Weights of a small image FSQ autoencoder.
Data: trained on short English words printed on busy colour backdrops, 22605 training examples, 149.5 epochs.
Rows from block 2 of the encoder of a small image FSQ autoencoder, named by matrix and row number. Rows with one number within an expert belong to one neuron, the router's apart. Each number is 500 + 40 x the weight over its row's rms, rounded and kept within 0 to 999. All counts start at 0. Numbers have three digits each.
After each expert's rows are labels from the 100 images, of 14848, where the router gives the expert most weight on average: "patch colour" is the nearest of a few named colours to the mean colour under the peak; "responds to" is what is common among them. Only what is clearly more common there than usual is listed. The data: short English words printed on busy colour backdrops.
# router: router (encoder.blocks.2.mlp.router.weight, 16x384, trained with AdamW), inputs 0-191
# up: expert up (encoder.blocks.2.mlp.up, 16x192x384), inputs 0-191
# down: expert down (encoder.blocks.2.mlp.down, 16x384x192, transposed), outputs 0-191

# expert 12
router.12:508480530546456494464524497410485538521492561528495434496481468542449550537475458505547539522410495579488463466469573483497542491483499455542502452468508535485430500416517472475486510499495499476553487437561444501457453473539555510516528501543516519477529431501518512518528502559485443501518464506497497567525505501476473570515516544498427478533463464470471460528498526520457489554520493548525558507455529496502460557522503529504594570544519488491473546462467531468407452565548543524539517521503450448516513480528471463488546477459568534511559526462518510473534520447479558578
up.1:533451463457474498464547488473489540475549521499511521489520481569533483494467416546493499500465505490502522393462526460511501540458467494522416455523430589554429522505425488455537424549514458475566532486525492531499465537535564501449494458459536560473420499533496481502543447526563482458501512450516529512578514559449447499480535639525556573454494510471463451505532471458441534516522559496604483416495468480474451491446492504521516451497542542543494530510476504569439547520558459518470510520479568409494471488522464520491475458473452520486461558494584549549511519480505487514
down.1:487514537560514528479520500530462429549428466511479492544483553485443587437494488523526518520410476475501507452507501476492484472475503483555470478528458523475583532403521496552489581521430505507493457582485451578492479494546492528531521477482505506560462523472516453454463579432518489542494479535502494404434604427544544464408511476533549587431492547505544551556501494546493465443564517520452517492499503537499613543477478520514507532489494484473511514522515466428470502436492561504520567488503457450509519567455524472487537500519456518451420423394525470506493528500473484508
patch colour: pink
responds to: red ink

# expert 4
router.4:494509470554532520504492451495538506474464545455467479560531472515541515483457498570419471481406458491442522489526560515542470472472462437526425442526481509524458505445530464415490548445535541452520481446489489493517450464481453488488495517494539466477504500483482474516563507448428471512462485589526473557483540431532504433499484548453469473513458533469428462504439448456561475515601539507512550507471504566486522557445527497519531604530471466522470507508524506516442459463542451538485467528505493528564416485499438437502462529531543576486471470466539571529564456504561544472
up.0:496499552487471500479471513511532474505497487456483521564428484420454506478484580604511501439520494566469514462454529402503510409471570499520505520485532459570423475485492446456542466509512457446517491474507501512525512501499452494512539475443440516506527549550593477497488442493518492501461555528541517583531484612455417443438538448536588538492470503501468537474447586538459558505429525455506509520551572497497527524513434521554552502461540471522568490464446599535530523545530554405548536534476505529432453486456515498518499460545499481498539495487442485409505459519520562479
down.0:511500475438585459469481519491531558434515509492488520524492487497438592468519539499520471489512474485547444492440527443483477405473521470518461456543489511424557491432525566513383479488463543595535527494499457569524498523555506406420525445521484448542529533535541537479478433518473524432521541488498406495502546485468501550452501463472503503417546517459489485554537456492485551533487440538439567504504471560500526452533467474464497517609524494476515457482505574444477538491467436554494440594530449516547489475517486538555497532479498464480429566497468518526495518541430513531
patch colour: brown
responds to: pink ink; grey ink

# expert 2
router.2:565549522453511461542441518509493560457480524472446524496469526475532486409521538465429568471477547516498437470501480560554542510428480533461525531481523509549490494530523532480565529565451496425551497464522562494449536494466543547512524502533479513492535483499488541495520519462402471531555570543491557512496533465472433465439537461539557442473456467569516536564532486508456530524543545443520498499484522433511567490543461521443503609443458532460472540568526522494561490445533489547429462525472476519485479483439573514445549443558508571545456491478505505502447488550543491478
up.1:435491447431501492402464490550517548453538497500538524486489475539512565483525516550550479498504467507493541508528489530544554530422489450457497489524515575547553449523464448520486577502443557480503467446483459555444474500576516474524466466498449535484491604453560553530493528481440482519455545450544491458568501617514461484402501516484486560500521457476537459526528537477550523517568524515469495497489504531512535592488501539492502542514402547535476593512462528510577473396483484547510510504503580414504520549498478443570560430486502560470462514474485533528577457488448559460
down.1:528507435543498487470464484578497480508459461553489473437462486488533496461503487594511504478530503510491550558536537497442440428491425526491518453502481515501499439489507499471462451502517487519469505487534522502544432524443496489471523543572537482506497482525482520479551468509496477498474485598511502548458475464503511447487488453528528513495404550568502477480501494516473407530457571511541563478513407451488519523542470470513471523453458516476429498458539573489545460554559517458547562583510463517488508536562641517477491456475514499450478471505479479473504502536525493511
patch colour: white
responds to: red ink

# expert 15
router.15:439455458545523536572550506489533465561517519549496531532490474500512503502510524530548440438550502538433522539598506466487475460533504556478496476530443459435465438540543506488426500474535412477434572520473417457551456480533438470494520532473548510493459488525502478515465460582492553536489449438502464537489457507445532554550388557438489499491493529441422493470527491507557487487494439537475534558498481559520511539505486543547495507525525456559524465476470453520491463548471492421507516518517545535484486571483418450550462537520432442449444519530467488490554500426459566524
up.0:531470459539446544526555518476547539517526556461433498480559473503471484521541532505519501543438568531519551463459476441500501500532537493562521563566555498525460478491480552449482472522541478479518446483435566507474418531450571514546531502508548558459565472513422448493480434447434483528510533505498501501471556519529476501456520541470507536433463486481470523516502501501462469470531435545547470488425507436422471496538495511452530469485480512483527500574489572550468497515506522503491423500523505551523492532547493436540510545547526425490584463529472530505511534418543538509
down.0:586478465408504514489485500464479486506479513478527462491516543573526540455425472535487444451466481550515536482508461510549537543448505474534557466537451462568472479498487531449519511463527546502502424457516492544543504525536520482499524529492463484526498508504451472463554512450470530521515488458473473493576510416503431455510463514420467464446487543495462530508545503506521467437493465563470557509517461452574525407635460549470554485496475523508595453559466507412482566491477449522508516540492500511450516522530494520436505537556521523558509492564550489539578469495453502429
patch colour: black
responds to: white ink; pink ink

# expert 10
router.10:518535521543455537570426480601477458541465525523475469485465516541571502524517459537479558493464564540546453476495480567538494529477551446479543473528498577446459544518559484566547481554471561507522489453559564500467561451484472477555412505477521512438512474540426500448421499507496563525534490440456519501488497500506445479492598441542402507482466464468566537557534562498482488444462530457523541520477506459428541538524487484472577546458495510432505562449482513433491575537550522527498475523441458451464577481491514485520544450459508523580516534437514527464436535536495501515
up.0:558412509515563451476415474505461500502478525424522508521491547471535489466560506548490503510478494520542505548495487493521491530545504536468508407513485534476505506532504485550491430486441505441508466521466540600466509506478501472544516503452472519490488514601553510441499553450483534530486371576527475535476548513491466485494421546479485475516523490567531508514528541502465501471461453531524471484491513532557496545426448518521555430459526558489574567511481492457516500511523516480499507459451511533504551516527495441417499459445525509531527484491489476539422466474490478484
down.0:497503484466528482534485469468523443453568544573463544510539536470567578562530468519520486534453467452510521467507510481489550504502456487534553551520481480510458498548539484480525464464420451541424463576492517522497525483417530533509529551497476518495503609451418510510500503488514478590482507459484507515479493561517458615518510552421482458513471579525531491445513523549427475485509486485429495494519515443493565494515500525502429483548486489463445505440539506507470523506522487513543469467460551597502480509453487517443437532528477568512497436511537517543480499505552535526
patch colour: pink; white
responds to: black ink

# expert 3
router.3:388475473495529530533537484512559524480564550464490530512542482494536526477408478500443471496524453435452520563461565518536455476501522462487435463578438470493380468431503569466531520510515487426534513502506492529506445561461519453581455477532585483539442519547449459528501438502450477528447559545527475567489514480423478410502519551518482543557546523547488484457531520454529477491542510530451487546539436542514533522461451484570562561563519473513553433488545533554446463505534504489504546489525546530523570528444463512467457541534510501532469535506559495498498497470534536461
up.1:545400611476429487533478444549492503530524469466489512482470517480500456530549477563465480589514476528538506444488516507504462493535483536515470437498441550526504520438470563517532476530499528558512464504457514522554477470474436526506548540500447538482487455549388507578561525521472519554538489485475530503449420504479446489495464483485479550471534413534466483526489581508542506499521491560495472489472444510458496453468473447464456485462533476452529556527495521578494577525510508511505492433496521461473563558473530517516532518412506497491526503519501488557523476593441471484
down.1:545427439521531494535545475427512542558477528435543476507545441543454457478545510515463514563509487497510542547450569552512546477449543471493537462520573531446461436410493452469561480490521531457508534480557496463512484463449435503380510502462594555499436501474551525529417510509433448451550555451500579492533547557509518497517463510515516500466548446541506471488465438497499471597494485507550533488576508533485449465444507489542512497532497523489507555500518505489515418484449488449564537584413490429502416511441469478539514458542493547491475496518421475450482471428478539491
patch colour: brown
responds to: grey ink

# expert 5
router.5:538526453455556503487480524541499516469504469420499476569494444492531485441448514561446462445522468444416520525586456514527471441480513562470460482507493508562457517525483526469535496488551455437513430532462507478513449478458478513418485562480552476475503532491496421477571454462455428462500506484529556535546592488532516537514438505510481491465551554540423536490519456434530530543462489482463493423517480515542596506491480559503406462509484518556520526548517441566578529457485483412476538483573577535484410461467484516512448556552484488505482510467503479520518480558521467480
up.0:487552517561510474590476472536475477542415462481580513535535526481503513411497525540363446529458505492508464493479465497490547465514485514464452510526548500508546459538541476538395480505508526562454455564478482510470525479524449472499501470463478497548539574521491485566517537554490546472486485487454465487518491438567523482474481582518536457494423538506505563550471440461558474474545494485533508519453514544416506448490508442507558385463433473546414520538503512489578480453484460504523492426429557474482484458480504466505481506450489541489447568503518557498475498514452450505
down.0:445510428461490522523512518499390535550588527548464551522523555426593469529456487459520536558471568455499516481519500532466485449486440470453516456486499519526566545490427493436507536471479427530518460508514538587477539527475521532617525494456497406477464521451436524433537480479503514487417482480473535500465498525505477489473491530504507458491523459562544535501513515518515463534505486502473437501558495484510564504527514538517495469542451558505524476488550489549470582462471480523461484506520554532488529561496448552481416485451412507500553456525504507480446480514514543467
patch colour: brown
responds to: orange ink; white ink

# expert 1
router.1:549493519465481554472501498580472455538429491517501460429439502469470496452545487581496514505424450544517485495565484480452497544551482499517502528495517485514587537528508477477445490539492565497564531491489498417443526511550470553460540527410436557528538446479451547496533533543472486486536498467460556464485508484563523516470460445470469471405451471531524619528480519442486445532475519523509504538448518459458471545551473473499455548413447550500531471463436506462494520498494522529473532473533470464510473428524510552529481503480514505453568558488536414501558533478445487429
up.1:464499494483466525532519496521501548513582501481487520542548449527460466471480465461455520589483515495460426552484411459485416478491481505495576488493526506516564468523468481530496454502494484438543545534507484495427499462565549518461511517450531541450430494504517516564527512518485552506433419596508506469531490536464409462503456515574428529482499504463511528486493491480583588498452509529541530502468484534546441429505468537478539505449520461528580423528445504513471471507487585534449516473505499556535447488481543541467517532558473450556502475436434524458441456505455477493
down.1:458494521468517499537436503522465544474548504470510517440496527497530524496550524531507491484490416502510467477470576469511597469553471469513531491470459501457497534530472521437480453466524472446479513448503493405500524546501533518526498471481553418497517481492531414555475561513552489560524492454482457448494495581498419479514501555527521525528452478516480520431521545521531513538476455553531497479473457507583511506576476460429427465535464517462519578437461658485532526457483511465430614547523438530511473431493507528540574543562491500466533506469420463492521484478549533506
patch colour: grey
responds to: blue ink; teal ink

# expert 0
router.0:490489524481467431488540512496484557482490463465490479465421518457474527491568459535519539535479502541534494441545450491501534512491496557487578551460540504495469502510541528569460581485469521545485489563558466391494530514453494545497571534515460548504548448530531571540489515471460514461531569450492509469491476538504487540530534423636519474373421470442500519556436562560467570458498519453500450504463451471485446491534483488475523487490485533458475571557466488472556506519547533507532520521469541455487452596512499478460593460523557549521468433513493563512489493536516475441
up.0:539473477431564529488527473519476572493516552512527481488476510484481476510571528501435489468532476482478516470477544465611450521469457459462427478624506525500524482482512579606408538509462513491541466499417529473481450484552515487492559524459482509490423544548549515510426485488505524504493449527510461472518450477523505476441493511532501474529554539524503481542473520540562495462468567489589436546543511507491468484502475487535484491515469475539498531581500571508572481487444523550547533458429508442458592516493422471530519561517517486501451452517525582485440513496440521450
down.0:473482496442467430505501494512502560482469460505463514533538510465435514465508443473506498495459479507502434447491466458473513419499450535540461479490480541492517497450504469452453473535468502483483510600478439570509509445500512516383520522433507487480531569458506440474473546508525496495481494515462523544465476557514505507550481610545420499490428595518499498526450538516538470528419522501522528485504538452517561509453475499520521498519510506518502505362486518411417478494516528530516515599486472534499480476440501492514488581484445485500480535560523515474521489500525555469
patch colour: pink
responds to: red ink

# expert 8
router.8:512484460478498501419499532515491441499487505474528449524481451566524443537516538548487454500536487549467516561577493412529483463439506507442459473554430421501482451560495456485492434512528522457525462462471503449556429495460534481479458455523528513469454552529478472507523425474494466521502441562561464483517412502448527493461470520470446485538536524420547476461561448455523411487464467538554504512489478559546477534442459520451537479554430462575519509518507455521524549451512500473459558448477545548423508542527504471555508528483544492572493517447515499498498484558445556474
up.0:499483541526521576543558489541464458462505592569524556508538500457495489440433524489487472565500522493495430458481439482505524431537428592413451507481545484456504489469517517480523515512513537529425476571488548468489549471534506479435508538449530541534419567492448558451520479579460572511572487584495529489491571510528598496536491490464485466440498501554476556519521524548506498442616465485484521421469510484472509534481527512502454467466515524406508476530426470560542486529558466482582498492506441474519441430492526511514500484516490483520554541451531414515493509525455466484
down.0:532474475449562531518487443495523484492516561497511527532522537500486520548509510444510557488564520432548517500469496491505476528480519536525540537493554459517492491488571479557599524539478454498497557516486479482469410435554463460445511538499516552608539489507452501503514469511527534531535532414572535501507498471495477538533494443459552496588474529500471494493513533466495545455489528453496539526507473490527489474519480462424556529514548517429617531493509525470480545465469542503548538493492562539436481554504474480580467487503523460537397517468490478550417440554481497462
patch colour: black
responds to: bold; yellow ink; orange ink; ink: white